config.toml
tokenizer = "char"
lr = 0.0079
final_lr_fraction = 0
Rows from block 6, named by matrix and row number. Rows with one number belong to one channel. Each number is 128 + 24 x the weight over its row's rms, rounded and kept within 0 to 255. All counts start at 0. Numbers have three digits each.
# convs0: first width-5 conv (model.blocks.6.convs.0.weight, 144x144x5), inputs 0-13, a 5 kernel for each
# convs1: second width-5 conv (model.blocks.6.convs.1.weight, 144x144x5, transposed), outputs 0-13, a 5 kernel for each
convs0.3:106092117134148142163141171200093088119132127091145169140118146128173150179121122126128146120114106124141113119125133140115131125134110137142146146154155128116125120111118113119133109131125126133129118130170189
convs0.4:097118114118090144121126116131113107101127145101097145163158109118137125149091125150136131104092109135117123137124131138122105118106104096095144140141090096131159172096121114136133106110149179118082094126116108
convs0.5:149131129119109127146130135140140123114126155157115101124105078127137110110177158160155149104138110119120144124114115117138163164147137156142126121096151140139146104110116136150129149153108135172097110143153145
convs0.6:149142139141143111117120109103142122106101114142142110111115115124110125130121107127129115105122136129115160147136110122105113128133124164150123105129135108143126146139169157139147148125132177175153157137151132
convs0.7:142142117077087138130110087107200163094086117137138127113125128129136100104126114144110127160145137139146133107096111101129113121116093143125153139121150152146113092143155139130109058114105130127165122130121116
convs0.8:113137118124115089132137117139129141137172145119149129116134094128182136087143137115121126116101101133105122152151131113119128147146149146128138124076123071122117154129145137119117107085082107108169135114123162
convs0.9:147129130152139098094043104103079106101126108120135134119122116142160117102117121110118148128133125122123195171156157135138128126130109156116123148152088100117106111123131134160158118130123160200137149127083091
convs0.10:124125127136144075079123134128113103100113106124087085080093095151207199200143112100113129105095136092097140135134131137109116149132113147137123113109062093118168214125125119108111156139140113149121135132102101
convs0.11:117109118138140097090115103118089096125140142090102120094100143131116112099101129139155151120138157126072097112133132117134135138160140121120120126109174141147141102109133144137118089109096124133152125124161154
convs0.12:123109145145139131140114121105109088121111125122124136155151156156126116091128117106115109140132110125116129113144176154111109124138165132108116097090152190165114088143135127117135095113134118073147150121118129
convs0.13:141145125113113093106110125118122120129134099100121144143129132135161153104110121136126144122114129155149155151136104088134137133128122113138133119102151142138109078139143151130118141134145095113149139138136137
convs0.14:116137159197181106119128136165126123121130131131120127137150132153140148132109105104114133149124134131125130129139129163126119123116107108102114133138115093102106158076128151149136113101157142122121129115135133
convs0.15:137137140128108215203204171169151162148120119156162155142127152171163158143128145136124126117130140142135108105117127133118144139111105125118122116118055062064080081124127145161166165174139125122137137152167163
convs0.16:153116120133143076089132178179097121142142101138149159160109126115096135164119122099117141172137124140095127112104137144114101079102166120128127143099114107122152207140119129142128123139117105118086115144125214
convs0.17:154148133119123155135145096098191147131104095148108114140142206173139127117136126113143132150126125092065109124135119137126143122085114123143141118093117146120106157129114110089090114136119127126151090111094177
convs0.18:146107096110081087101147131124103123136143130110145129152135119135116110130107119113121125152137119109124080110140132116145138130122102121153120115129112110138142113106102093101121172186140150174140145121134168
convs0.19:135161165127090152148141140120148149138115106135139102102084127127128143133112123103110134101112134164163093128152146167107134158138091123136116117105093156141141112151163158127058133147133134107148114079103108
convs0.20:150129115150147151125143147118160151147151148147141138139157166156157164164133134154137130106120137123155152148147136125131136117144133120113123132170110131140100111142128133119123100138126104110141151150111050
convs0.21:113113139128128173152140138134112132149131133124104132154167132097122129114121124125112099124113116119133164159166163159148136127129117129133144135155115113118111140104133154142126134116149136133117086111117122
convs0.22:113102087080100099108113137154140131129133131093103099080090101132154130119123109103126137090104112121119110124121127138121118138160141095105111125125089100096092065117123128132136112123130101121130151148134115
convs0.23:112123108131123129095111095101123121136149142108089114149122086113165177150104146131108096080101132142126141131119123153135115097116151123112129139107099122120080134125123148155148178147160146067140144160132127
convs0.24:128131140129111104135123126154117113119121116130135119135119160139145147167104107113126135123131125141149158148158170159157155156157153111115120132132169177146121111134139129134132124126122118131121146149096129
convs0.25:127120123149109137149151126155149164151121108124154151127145215147146122089131141122117099118117139129122128124137139134143128106101102123119127133100115108120147206120099107126124114120119120126131117086100120
convs0.26:110111123139157115124124125114090110174219208156143144095116206231185108105153114122129133115117124131127128121128130108151157140132111132135140134136175192180135107167151134140164137123162146155070109111108114
convs0.27:165131125130118191167143147119144138137121096118113123118093143100121149134081101118138151118085100128107143127119122131095109106109137124141138114119180133111118110127127130117084124132117158193121105098135130
convs0.28:163135136152160125118132148136130120117108121137108093092126138146138093103132128111128133121128108109119115122152141131123108115111122111097115129139110164154137135129136121127127115146133160135087098102112112
convs0.29:136127107120119132151142124105123117118146138123135157139140172159112112089149139122131109114102121119108162143137133139108125135129109111119110121130153170156133128120141150132111173135112107098142137110112086
convs0.30:170183167171171127116115122142165178175184201094115106106117082088090099081154134118109122125132120133146137145143153158121126139167175154122112113135130165161125094115117125116117158137092123141114139138142122
convs0.31:157168151118119157127113107107124128106081078115123147145136127129140153129113117119106119128121131127128131114120132147091094144143159164159126121126170141154112049143135134117106088115112093087165140119110023
convs0.32:117117135143143095130130154136101126114155135118098106136160087069117157145104122139110105121128118114129117123135111108099104140123136110110116116115080123132136136100097135153164174162116149117116130121138142
convs0.33:135133142137139128136153136124087127144167167121135112101106134131120122116081093114108110118124119126100186177157157140108116126117092131126114113119146141154158149122136148143137151162141118125130141125156183
convs0.34:127131129120140164134120116137132172169152142141165196170161099102113130114133142133132143105114110111123131103098109138145135140144126139129162165155110125159158148139130134131151096154151128156130158151135111
convs0.35:138132136120117134139120123125110116121127118096082083120136154126129127144113115106108115104103119147148175157138127102151147138132135120122136128123197161132092101118133133105116118129132146135115115135118108
convs0.36:153124119166116110144129118155096142130137139149125135140105151161137121132103097130138142146197135101125141152134133151141113090110104136153137123155106157115104144126109116109132146162122073081110153120124127
convs0.37:164153134084122107101105103159154148138160165149117100112112118123126107126116149174159158107136133139153120123116136138098116141126138142145162147161119072100119184125137128099084130150160145182122118109127133
convs0.38:125133143122111134132122106106099142129110088165144113148175213171127119083162096128122136128118119118113112102113116115151125144136129140130132129141179154166148119132122123117116118095102149134136141145108086
convs0.39:118139132140159140144151130138112104129144118117122138120096104099105128146138133111105076090097132125117129098102117139156148113127137115119119124157112098119120123113110124137114082108130095088150159139124144
convs0.40:121132102101107140147146137124086106119117110105131148137150154140143148199134149185150124132124130119139103097116122139121130116096114104108124128092127133147115160145113109114109117110124110144121141148131114
convs0.41:125141145149107072134104123165148145168111088128119091124122072103124144120128109123138129074135102116125135141162147133129132136140118114123106113100148086120139102115105115129130085117111108098147165131171179
convs0.42:119124106119134129118163115067098125113099093154172129131187116130128112121119118128129132124127127132170127126111108113135134116147148110108125101086145118119104080110121118135110063125152145172127128124118120
convs0.43:109135118090088176201152174155109101108103094114133121126137120094117126124090136142120105094113103127137116108105113107132120109123116105133124118151121092117138139122148156132129132112150093057102138130137126
convs0.44:159138137154186160116118109117114134126131108144124113145138168226159125077147143137101115143127110136157143152133150151130165158150147146146139124093096107131127140117101110124118148081065115104172140133138161
convs0.45:095120155132113100112122123091132127141128162118135126123109150107113108148097125110106093081114163130110123123116096109129111108091110095101119147143104152160117117138150158133164149131119138113122121122115099
convs0.46:120130140119097145176173141105122154164156121149154154134134109142176173109145136111109130125153153145109110099099090110125139161158137123132137129098102146145154139121112091079085153163142130146146127106106100
convs0.47:098117133117096132117135142159089108157103115140137122103115171140136114096099115119144143143117154150164139121109094081157161138138152129100123122141141103146110144121102108115122089088141152107148097116123130
convs0.48:123128123111125109111109105102162153163131123162133107120116104091128144166148138128111092117104116098102128115108129142133116125140135115127127130126133128139126140121135158161147092120138106168084107125139149
convs0.49:143122098151130105114130122113144111111146127095130139121115111153171154120134105097150135109127147142139112109113111123140110118150153129142120103093065088082102112142129141154170112135133135167146174152180144
convs0.50:153145145140126158147127141085105094090119124106113140193157115102088114148123131135140149130126140130142140116131133139119108126150152126137112124125110106101121090129128131141137064070073145130122116121111099
convs0.51:079094125141168110138105113099120142134157162139123112097104088106099105166128102104126146104106141137117127128125142164122125119133191143138147111092159130122136104102104130135146094092113145160090101117172206
convs0.52:119132132096109116108116101101124093093107129131113103118130135123110097120117105122155143100133139153164133125133138132161158158146154109131123127134166110099029028129136146130131111097100114155151137171126132
convs0.53:168159153134102166146131136123162105089088056118115120111089072099134140110098109118105100132117114114101118110107104090113140140137136152163180169170114118092103135089099104087073057089103072075152146145146117
convs0.54:158160169154162138129147152131066095093094101142147110108135078117137135155128117113088115095132136113126139182168178195122148148142139123135131107093099118149157127055083105134150107100134149155142152174166159
convs0.55:146149155166158182191171149154124140167164143168164149133143085076078080100146148148131120102123134157157117140142151172111118101106119105130143150133143103076101113152129096096124117114093079115103077077070106
convs0.56:118119126135145071098113117142131139130121124119127118140124093117129148182168121135150130106113120112132116111121139161105103112117120126147133114101105109097124146115090108135152132104136149144114131131129163
convs0.57:136140131110117165181169157128164150137116101197162145125130100129151125091103121126132156148113109112103127135136123134126106129138148135126122131119146152137147120141160134139184064088122098098127131146128133
convs0.58:116167168150125145127106110139140131128108098142133121112124115123137120112161127081077073147129119103104182162122078054141143118121124121135146131112151137131119149119121157168145144124141102080104124126125111
convs0.59:143131147124102130095126133116133121117110118132092125130111139117122108113170174133121119109129135134165128118100117133139133116119144134135123133119221149087086132112128154135133159163152128141071129105080117
convs0.60:108123142141140107099114135140138161155123103133174166148109091097111102093117117112116117163173164138133099103114117105108115111123133113131143144141111130132127125159157154146124144131121110108155137132113121
convs0.61:129139144132126162144117129095165136107108095133128129109091167158163139129137130134148132136122125094085129156155149133150145129121120156129125134112147135100118112116119135120129065060112119150134148149126101
convs0.62:133145147143139127109095094120137137135149140120128147173182120125126088115130138132162152130117130116098108097111086104106118113116129140127158150113119122120130156113111131119118133118121151140122135126144116
convs0.63:129129110112130141118103137129135128112117105122137142141126122133135138156157144119123141121129147170135142140153118110156156146123106116151132134115150167117140071144131121122157116114137169142103126089105132
convs0.64:129116113111115166109102118111136117123117116111125137149173094093113132139110121117090082102121107094079113108123135121139134121125114119121127116120182176150136069139140127130142077097113108146106106116150169
convs0.65:130126113100117136167118117117132125124137138114132131147137131119133160146139120146125129129129108126119110108109126133152129129125146122124128119106102116140183190116112111117111125085126135135132123116121120
convs0.66:117104124128113192119113126103117119120122114114159134144163089102091135150127133136152121100091100116132113106105130128156146142134100153139141176140113118128129182146116100119121112069112159218115136112134138
convs0.67:140122136134131120090100145150150128123146147153136141131148083092108126113115106122122131151125123131152097123117137154135134125117107118118113113109126101118138170130108098102116113146135103132132120162124109
convs0.68:126119118130127178128114109098128147183175157110094106115127123136135124119097098097113121075096112099102137159164170180135119134142159133140131129118081111134122137144136162167164092111131122098147140158144140
convs0.69:153121119127148146142187160169177157111112077151156132137158133133152159136168143109091112142137134137122171150127125134156131106134153153137135139139089097131114130132134122142137116106131083148106143136107113
convs0.70:149155130137158074115129110081168119119155126106121111098108124140123109108129117136126130088118130148149118123119116107128117120128119112134126118116189163152121096152127133144130105106093096104101114099128133
convs0.71:123162168164144122126133117120154151162139127147140140144107143153130127094090108123127117106151154152163168151116101114148123108126139084105115118118113108127148190144130118139158115104077101146172175147122082
convs0.72:128138141151137112106133148135151153154156147165160148178195140125124123138097090107124137113135139138134163147141131108141141146138152132157178154133112120095090080118128143148151135119135157154171163153160153
convs0.73:116118128137157154123109126112131138133152159151128137126108117117140138144119128131107097161153132128077122130106127159120115125143150135136116099057154133128126111128108107116146100138145135105120154163171249
convs0.74:119138107107129144132113118080144145116093122145126092118139111174183155154139133101116124124108133162187105118131129128121134145117102142125130139121094139190192119179177123097090158116090065129160131112106102
convs0.75:129159161120125118120129140138130175180161135124138174152159146118092092123134125110109104147146128140131130126120124125132145139119091125139121129131115100151167147089116143181207097094116129139141136144153146
convs0.76:120123112107098080105141160165154130126136109121122110102094137141175155150144141110134137133116123136112130134120124123122136127122128124113099129144129167170173136111150146155130128113098077119126114117120160
convs0.77:110088104121133103096069114107094112130129132087118115135142114170125150130121132131121112101132120107107139131124136153121137103087085126132128119158133113125110086134134156164151187152098082069101100100092091
convs0.78:166168186155124072080079095116138119081108117167136116106106157127116119129069100102114135107106115121128168143143135137118163173144142119124116115106112125103099127107118128135110131147143161163143135122134160
convs0.79:130116117130130116122115137129162152124139128124114132151118126144146146152134130133145128102113121140187157174160141123137130151139130078112117129160113146120133089127126110122124104081111130150172124130110034
convs0.80:103083099119127171164143118125080109139131152120126102135151103094110099124120134148124104118124125138148143132123134126143126117134132139135127126153175111105112125103121124139148099107093111113128124104117145
convs0.81:116139146129134082106145172153124145133103131083118123126156113138138172180162140134150126166128117114122145132118124125133151133131123119132131140127127126179136118147143137115102191155132093083140169147155134
convs0.82:106115091111122133124137113116118113111127107127131122131144113072151242202107113119127131082114162151135133153172163144163152154150167124129126113126135156124102133147123135145154042098143162155133111111117145
convs0.83:108107106100121127145139138130163161124116130117120122144160176129135120103124114122134134105113135118107122105114128136100116142153125122122128123136139161112104073119136134127109076081122151140113139129105133
convs0.84:105096103112116140129118094097134179166136114140127132153172123099127178188126133136133101121105104131153126111124112077156148116101080109124152139138108115083074043122132141144137096115120140100114097109113089
convs0.85:133104118128148083117139160193201157137133108135144132095099100056092112146128121107126122090107124151165086090118135117103117123113134146151163151140145113097103112129141141119128088100136163170106128131132122
convs0.86:099134142128110138162160112132105090119158165146131163129123145142139166205102111124140142104127138105141090121147129142118126116135142116125131134138154153139136131114112147169152098125148146096150172195166124
convs0.87:120114115116120097110110143120143151144127115149148110122149137104115135116139127146130118103084111098104133127129117099124139156142112129151149148162120118146165122152135143138138111099124067070109140128145129
convs0.88:146126143138140146150170159143113120156139135130138113119128130136132150142127153153126155120136147119144150124111142137114123124118128200142149123140174152143087066102103105110117123139105096096088106144119150
convs0.89:101091136109142122091114139123140150112123112108110117089118133124131124152116149104118121134098141153110138101130123126143113128132120102131127149141107137104148128113123123105115066166152178081116107118142109
convs0.90:116122144145134114139134129110124130150151123167144147118108130155159127115115119134152155115121124107111117100093104092120096110122113119120137142131215174152116096186168152153143129102085081113133096104136164
convs0.91:171132107112136144173152128141170103104121135155134130123131206179140112073138116109119135106111111124122155154130121110139145131136129130129132127131152167129121158174146134097102088098121133147100099108102124
convs0.92:110106131143152103111139142135133105115154140116106104114106080080110118106122113110131140119120129134110124109115124138130124123116104113120126104103147166138134113106101114131154082097127149127113114123133145
convs0.93:140139138128111206174141151152159143132130115157122113108114116133141144146138108115147180094109127131152122100094118119170147136130103133131147140140143121089113144171174146110106126109121130145085107122132126
convs1.3:159134121135089102112119118127141087093103102121125143163165105115139142131161165095102138123137148140132138120137142126131136152131151104127142168151153142151133129112132115127124133152151116103117127115090124
convs1.4:095109101113107127114116132147088093092085077133132124109148104107113116126107107120119129112123117104113121134119142146106112135090056104113103116147115122113119140120139119114131130113083134132109071126150160
convs1.5:101106116103134140130115106097137142112090097086101116137139158167136100075070123144182168122153144147143144140121118129145149120105112136125120114112131133149151132082110107105113139139158153150141119119136133
convs1.6:149156177174161133130118127104109104125140161138160159150154115148141131112141147123105124182149140153142136123118122102123112134141112096133130128148164114115111092126155134120095155135125083116141153137128146
convs1.7:129144138153148101116123118120097132151119155160149103112132163150128141118117117102097124107104086120173178157117138145149109109139116126101097127145141136126115098127126139142106098101109154100171147106119058
convs1.8:151139148136152114135125108130144153128115135112153155135119100113120139157133125113108082157181172164133101116155196163117127169156124122118124145111105137143109097153153138146138131190173127147109107105113128
convs1.9:094127126140120134113095119141140132135138123139134165172143083110104112111175128120116125115108113118147096098118110087113163180127110116132130120113090098092102090091071085100098110127111093126122115085124122
convs1.10:079089115145167108108093072082171143136133120099115135148159106111109108104093124146154140151155148142135100102109094063141148129109106106114124153151123127140159184163134113129140072127140143144106135145166168
convs1.11:129127107134151089091122128168131125102107088110141128144145164153146133147155101094117139126113108143132107128132143131101150145136077110087127156153162174141124149131143153151170105141113095129110152154132093
convs1.12:133137093137155133129154157153137124104126135161161167166167088087106136147129106077095104130159160124104102131130145175127123149131106100116110105137181159144135135124122145134139166147119121120154131115121127
convs1.13:119134138147167113125134149161113118133139130106101108127144109098110134134160111092125129145154117096107168129137157155181141125096107095101144181149192145125108119181152152120102147150115127108139145142117118
convs1.14:112081076102123145134125109111131124132140161096111116122109143132139139126100120141177146203190167152158120134131126121167141134112101112115121136157108103112129107132133130148154138128141148141111103108128117
convs1.15:184155148113090150137122115135136151152134117171162138118111070089111122148105129132131122074114145174212037056076100110075105136146157149125119129151068084095107103121128127130122124114131132139109112107114127
convs1.16:140043067112158109126131140134127100139133146151166171164171168140113125112130135112136137111110109144119147165117096120138118125107097116139145131106111132139142154134167149124140119121103144128076094119139171
convs1.17:162185186131142134134132155114127151169149136121129148135168100105124135122115132119160130165155141140109134150141163172149127138117138137133097084075115123135122147129142122148157132119130104115108114110141170
convs1.18:118173154143168117092114123132133112103098107114131139100077124127122137145123129129101157097101132133127158136145147139098150139150111115136126138133085105112090096159125131131121082155147081135130120108113107
convs1.19:126122119121106110092108105112156139141140150141154163155154127116130144131140145139140148129108106112114133124129134112105111074098150090109122128120120133114087105071115112136134091130138111107113115148145167
convs1.20:164168136120123122112125144135146142124092064125113095076047096098105110096109108104113127167173164156157121140139118107125108127107107170177148099044132130135140139114099129141126144140111102124130112098098102
convs1.21:156131094115106139112130121104116111127131125107127154134130162124132105091165127134139145115112102117129075079088116181095135151121098112136154142121173162148139131160158148155139194148086109127122135156157151
convs1.22:178172145133111145155162153137116110093095103170172154139128129150148132130143166168134131106128130124142111122140155154127144151140150117099092101116107123117104070181178183167152172160156179199114108111124137
convs1.23:095121130115118162166121132106165135123114110097126148139106214183157152150105134080126125116123124116094157167133116108152133138173154119115144134129112131136128135134127101096128086128174167135111126175186203
convs1.24:134124114121160112114119129111138142151138115146143146152141128137119112080112110127130115100080078097113112132140141137058102132132134129132136110098121111111111106119094086069077129155155172185141126128111127
convs1.25:164154123130111115132104123124098140186155118145152115091102099089134174131071094099113111125113073130152120117105133139111110123133114126093112122143082103110123123177178160114083107093108138129119112112097074
convs1.26:188156143168134135120109116132156153144113068156148112101104084131181150125136140120120145120142134117114136146135127157162131109118124142145118105113159159149143136088065079122137138130101101111116122132126135
convs1.27:125113152142137140165163179171128146129142155111138140142111125105111136116134132123125121147120116090099090110127122136092141145153139109108117118115167168189188167102094095100125138116126144166074099128101099
convs1.28:148115135130139126107109117098119154154157173095103111098090088108093112161206095090113130102152155141127149130121159149103082101093105104085116139165169170135146171119092095124132145140113111130153119131128138
convs1.29:170168122120115116123139128127124123133125095165146116112152114094093115113178148123094121087098134123099202159119126136122124168179187047070113165184121126127146160145139141146175113096119134133145157153139131
convs1.30:115120135134121197198151132112127138160179219108117120093104193182170144118135130140121126116126154192194125144143147153171167162158146096129134142148135123107128136107117131147158142138122135122110113114133156
convs1.31:118147145115158148169162157139115099101112151081127123102105119098101103108138119109119085126115097117113143111108133096147156159127114111129147138128148164147129121121115119144136127145142118121126116094115157
convs1.32:142111095123130139122119112129134112119111134142163150128113122117104119105162120138120179110094090102109173164135151125104128139133112078126144114093100146127109112166159140132115115152146124139161170156148151
convs1.33:096102095085114109101107111103153150133120118185162164139136119137143135118149150147144148153134142159149087087113134134129143145115103114122131111112121132127116109153139130113103116123103115145135138151161174
convs1.34:097127143140135108125128147138144161158152139110117120124126096113148149127134157167177162096101109136168160147159164161126108128140117119113122123138099121131137126120133129136136127117121133125104121134139142
convs1.35:118129127125116112132131133111154119104117134102107108113107129140149155127134132133136129141156160159129135123108087052123134131104098151155146125112120138149123114077089092118131107124105100104173130123140137
convs1.36:089128137119149117092098130106105119119131154161156154087121157145135094098079177097074135150149137128163159148132144174116133155115139134165121101137142126161130122131114122147140120153177116137159142137094154
convs1.37:141119134139137141146142161132101134144151142182152127121158145147149163169122151087083126137137132138166140140118113104090120135112094091098101112106111116137148171117113137142135096112100109110090089132164161
convs1.38:134149124109113116124133150159150122142130090164167140114115129115137175184112096105137143121115120113105172144132152162147093113128127116098093101119127128120107091140134118094107128115109106119143125096081098
convs1.39:138169164138117135140124138102125123159199194110135137116116217176123103125112150118139139132141155139138167156171190166131141167156142090102142147143133135145143153166162142147168126137139139113138149135142157
convs1.40:115120126136193109133156124110114124126134123098136137117152097089119113096111113117124129141138136120130132148171128141150109146114085195131128130138073105134161153155113113125120121147150148133109111089114124
convs1.41:092134127139157124128107134111142140111108129088103173145130166142176131120058154120130142136150180165140158144142149154133150138122101111141134148116116098120121100083083074111105061106135094121144117127104115
convs1.42:105100124118105108109136140132113123109108128117123104110123099152156159144125158098092122084094120116117141156145120106157170149115091117127100103149112135113120113108136159158162102120116148137133137111139134
convs1.43:121147124114100122130116118120126109127154166156138152145138139122108106128071143103093117132143149142169130115129120134102127166141146133124115125123139121150138136142123096109153116088120159122147116137109144
convs1.44:144154135141145106136155152118143183153100102109115120137159124157181166142060079123154139109091103140115138137116136128085106136135124173111107127119112107118116111115110123127084137065097162137122141127140124
convs1.45:087088128115162053090130134134183178156142150146173127107087112136127130125179152175148114147160146127125149136125107139151144144116119168142156141143116125111100095214164131130145116139149146137128114098120092
convs1.46:127126116087105099105116119110176127116117116123109131159158168156124109106146154159139142107121137123083095113140141107113116117139143111131151121092079116118116122151145119096077084130136121146113114110144167
convs1.47:148118091106133118108130128130125128112137070138162152117143098110114120140182140060123117162174133126165125126138169128136167105105100127112110150103144166132107114093098147153124125181145152118148116131117110
convs1.48:111113111129140099085094115096115115128136114129155162151141143141123101108114109114118127091121121109087123137146137107115116106117136100126110104099093106113118125098069067078090126164157142126119138130123143
convs1.49:128122105100110062085105092091140162156173131149143149176182182187177153132099092118158135117119144140115112137155151128116122103104087127126134120125114142157148133154156146127126112114145149167113111118101081
convs1.50:146119135153161145136110115125151125105107107128120136121128126109121125124189075071074126152160179169135124099103113128134095115090100113142130103127153178164151125150146135135128169189136137144108144138125126
convs1.51:140085112107132178157121137146182149135112098161141162135124117110132150129113120154148142134166167133119057108106123151103147152123139140128111124129138124127130128108111111108174115110109126150112082109136161
convs1.52:107126141159137136122091101121083116128098102173168158133132110089119143142133116082124170116102107131089137132110098111101136180151148073128128093098090101087103085125112105138109184200155124126110140146116115
convs1.53:195212175151151124105100125129101117143138115135128137142131167147156174143119129130129116106105107087061142156145164141105104113119114115104095117100100122133144145099112109095087136138118106121098109126115125
convs1.54:093101101092129198170139125104126123122096100103115127114128158150147141142134119099122142132142146154151073064070101112099112121124122117145140129125182146138112100114130114125152123104111116098065067126137145
convs1.55:105117147143160142139135148142156160150109106170140155144154145116114115117104094106114094100119163182178105108095109110100109117111113160132098091095142152161151141139161152158159139147135109107103109126109113
convs1.56:098153147160148090111067095133086106108118106137133114114145104138144127095171142102080144120122131141145127124106124125138112104073127098112099118117134134124112128109136127156140110131136124080127128149145118
convs1.57:113127152137149158133139155159116094102137152151134122133131106088117154139127129164148148097110118122126128126134120122113148157116103126123117137139122132130124140148132112136141116113106114109146146153163160
convs1.58:120118092097116130125110129141135135125102099107123129140152152142140130114169146109113133126111096108105167145124108071159138129132113090111138155163156154150132113112140155169163131133145137148110116154167173
convs1.59:127105115099120143123113140149125131109094083126106100125151094144158155118179147112080067169138124129144131118106098085156145128149169129145143155168155150145119083135129116123138101116141164163169150137113127
convs1.60:132130137130119058109139146118102126149140113125136137157158106141155154128141117128142117133123121139141116123141147132097108110111126114112110118133175177164161161100127137145163120122117121139081109113114122
convs1.61:116134126127134145150149121104129135141152195160153135092073182141145087031135118107094105126083084119150129139151161180125115105106081120104101150171130143138123104125145143141147098120125133119138141114122101
convs1.62:111117129128111099099129123121114108125141159078120113118121097109149164135140124113155137166143093091116132110091118131127139150134109099084118136132077079097112113112110116131132156121099106135132135141135149
convs1.63:098091082096137137141130139157099117130132139117076085101135132127126132144145092109125129142147136122097125115115111124132109118127126093090120115128146099081095086093118146141125149154167163120145161109091112
convs1.64:130113079064105171135124108138136106102123156126138159151139087108098088103133127117132146123117110102079116098118128118091078051088092134149157154159130148139108092091107122126139134163156112138091108147181181
convs1.65:078094121114103113129122106109129112148163156108149145117126097098107136113153098120107139109110110119138122117130139104126117105111138122122100140179093114143142155091118106136141178149136116119130129123121136
convs1.66:110122120148107141128129158155105091108126131172143118126144129123107109105114126137108165126128168160106136157160126096145162118073076182162151097103129137147140113137153160117111158152144143126156141161122128
convs1.67:146099108149148118134159155141090073084141166090122148142129156136134127149210133122120124103104120133099121150143156166127142130115112096111147147167142139119126149100125125101113191141112098113155158136135167
convs1.68:125126126136146174182159137137136156142141135166154136143158119120144164138120112110111110109126121111108093115113148155196170165119120116118114117137116111110130126067079063074116129115097121117140108098127134
convs1.69:137148142118088162156154146146090102125131164098131154128125084129115072080099175111122119144140152123150159141144155180083136154111080118180144150123141140140128150140163169181127080139122119106119107098075098
convs1.70:102105119093117120134132116088130142138137143133131132118139094116120087124122135134140147174162125131184109107108122122116152146122094185165117121140110141155131106112107140128064123120132150146111103112116109
convs1.71:199150128100100149138114130129141141125138133158134119085066113115128125096108087106155168154140138111109153149112122121138101102117117111106122143173112107116143163196156128150168113126121135136140156121105105
convs1.72:143154144136162194184178179178129140134107084129154169165167135136156146134163161162142149098101107129124144148148168180151117099090075143129116118134060091098091072122121112108111107125112106123152144147145130
convs1.73:116108115126169130134146166125135112114112147150153147145167118118116124116117124138136150127120120133125094125132129171140141103120123132139137122137114126116130163099132156140181114135120126145076066112138172
convs1.74:139129139092082096109124120081111123107108107117103121129153067102108141156131145121102083123094099113143146142129141127120110134138145145122120111059121104118132119142134119131122109114138091067106117119112115
convs1.75:089089117139153068109119111109140130141150151116107143141141150131142117132126108118120114141136128136159120115125145138124155150145132104101118141122116120142136145078087103122120120138149144133070086101125121
convs1.76:134128155146134087093089094101115125134122099105119132141133115118089102161129116142162126127119124128109161155139132141144150153143149136134130120111092098129133131173162155144108122129164150129151142142153146
convs1.77:087106144120118112100078079073129132153152131145145135110100188162143114099105116123090125135132132121105131120098095123138132162174160137142157166173151119118109077218209175156147102124138125137146148141130130
convs1.78:089098084136139124139144153148107117125138146086116112097128154135131128121154099105131106149133134113111087082096108125072120133092078109119123126108110118112099116075078094124162138130130114114080062061065101
convs1.79:135122126112127086103109111125141161160141091122102084075062157114080099124115109130132101131129145142163111090129146113106077103120113153158137117094150151118111138150155105071093101131159148143131132111095090
convs1.80:151167119117119131151126127110155120125142152140147131108125089103118143142180140114105150113113135128166148120121139117103111142127128086134133127134138123136131094140115113119126155162148164165167159157139134
convs1.81:071128151126104130110092103101128125133105120119134133121101173148135154125096120092138144128155140134107153155136119125157105119138169117133125134143172150147158156163143115127142122124121161144137155162153156
convs1.82:126122143169151151113121114137127124103126125088147149115095099075036067086144148139129116155159128135111094108098121093151161129149149175168148128056123150155140168100086114124109158124106173157123093117113122
convs1.83:120129138143165090086119132138166133107130152106112098139158148111113153141120093079120140121123119111084123159155172175096093136111133118111131138160113123139136131098125143176147166136120143172090107114143139
convs1.84:158122117118110153144150139123122121113106127155144142153125163152146142120117147131093155089101111107086166140152144145051100125138128086112152148115109114089065058169160155145137114160174133141124114117109064
convs1.85:102102132144135107127102133163119131120099119126122151136161124110153163160151120121124167116107106123126192187140148148164118119118112104105087111138121144125125146124134108138167139133122161156165138196200176
convs1.86:133138143108122194174144116115101112097113148122154141106091142126125099109116131088124126119133123124129128139121099071116114076116119124129158176149115147133125123123123101111142100153173151131124152132113130
convs1.87:194181104119096101099122141104063094128099116159132110148140102088090085112102188096085115192197158146141122123118127149120141132114110085078119136104112124145116126122112111147126097145139085102132101139119115
convs1.88:095114079063096163145122110096198157129136105089117124135134148143150136111107130155147170126146125132137101119120120110146159146098093127136158147091111102110086072113106115127116122157168165161134128108132178
convs1.89:148084122141124083109099113147126138172117102149161133153176136137074083120188082103164097135131136139157152143152161140163131162146098162125113144127117102106113130138152138126119132117116129094103099109155141
convs1.90:122156144141147126136130142137150144115105138177167179173156115102103109136101135136145115142165151137138197156142135148109120117116149109113128155155176167146097102150151131146160112129134094079079089124136136
convs1.91:136129115126117119135119120109195148140148167127140137113112101069105117114116115092104134134119146139136129157150105108139159128108123121137133113087101095125136155151126133135132174129116134140132143148148175
convs1.92:070094093089121128128132130133132126106106134152116104099102145151148141150158159125119117143161151143140104117120107094100106096093088118136146141130164167152148160074100106120134094107112108089108106140144142
convs1.93:135150138119145112104108107101092106105115096132101102121133158106110114136101102116123108124136136135153131129149157133114132150141165090110114104101115136115121122106123150157126101108113098126084098151154162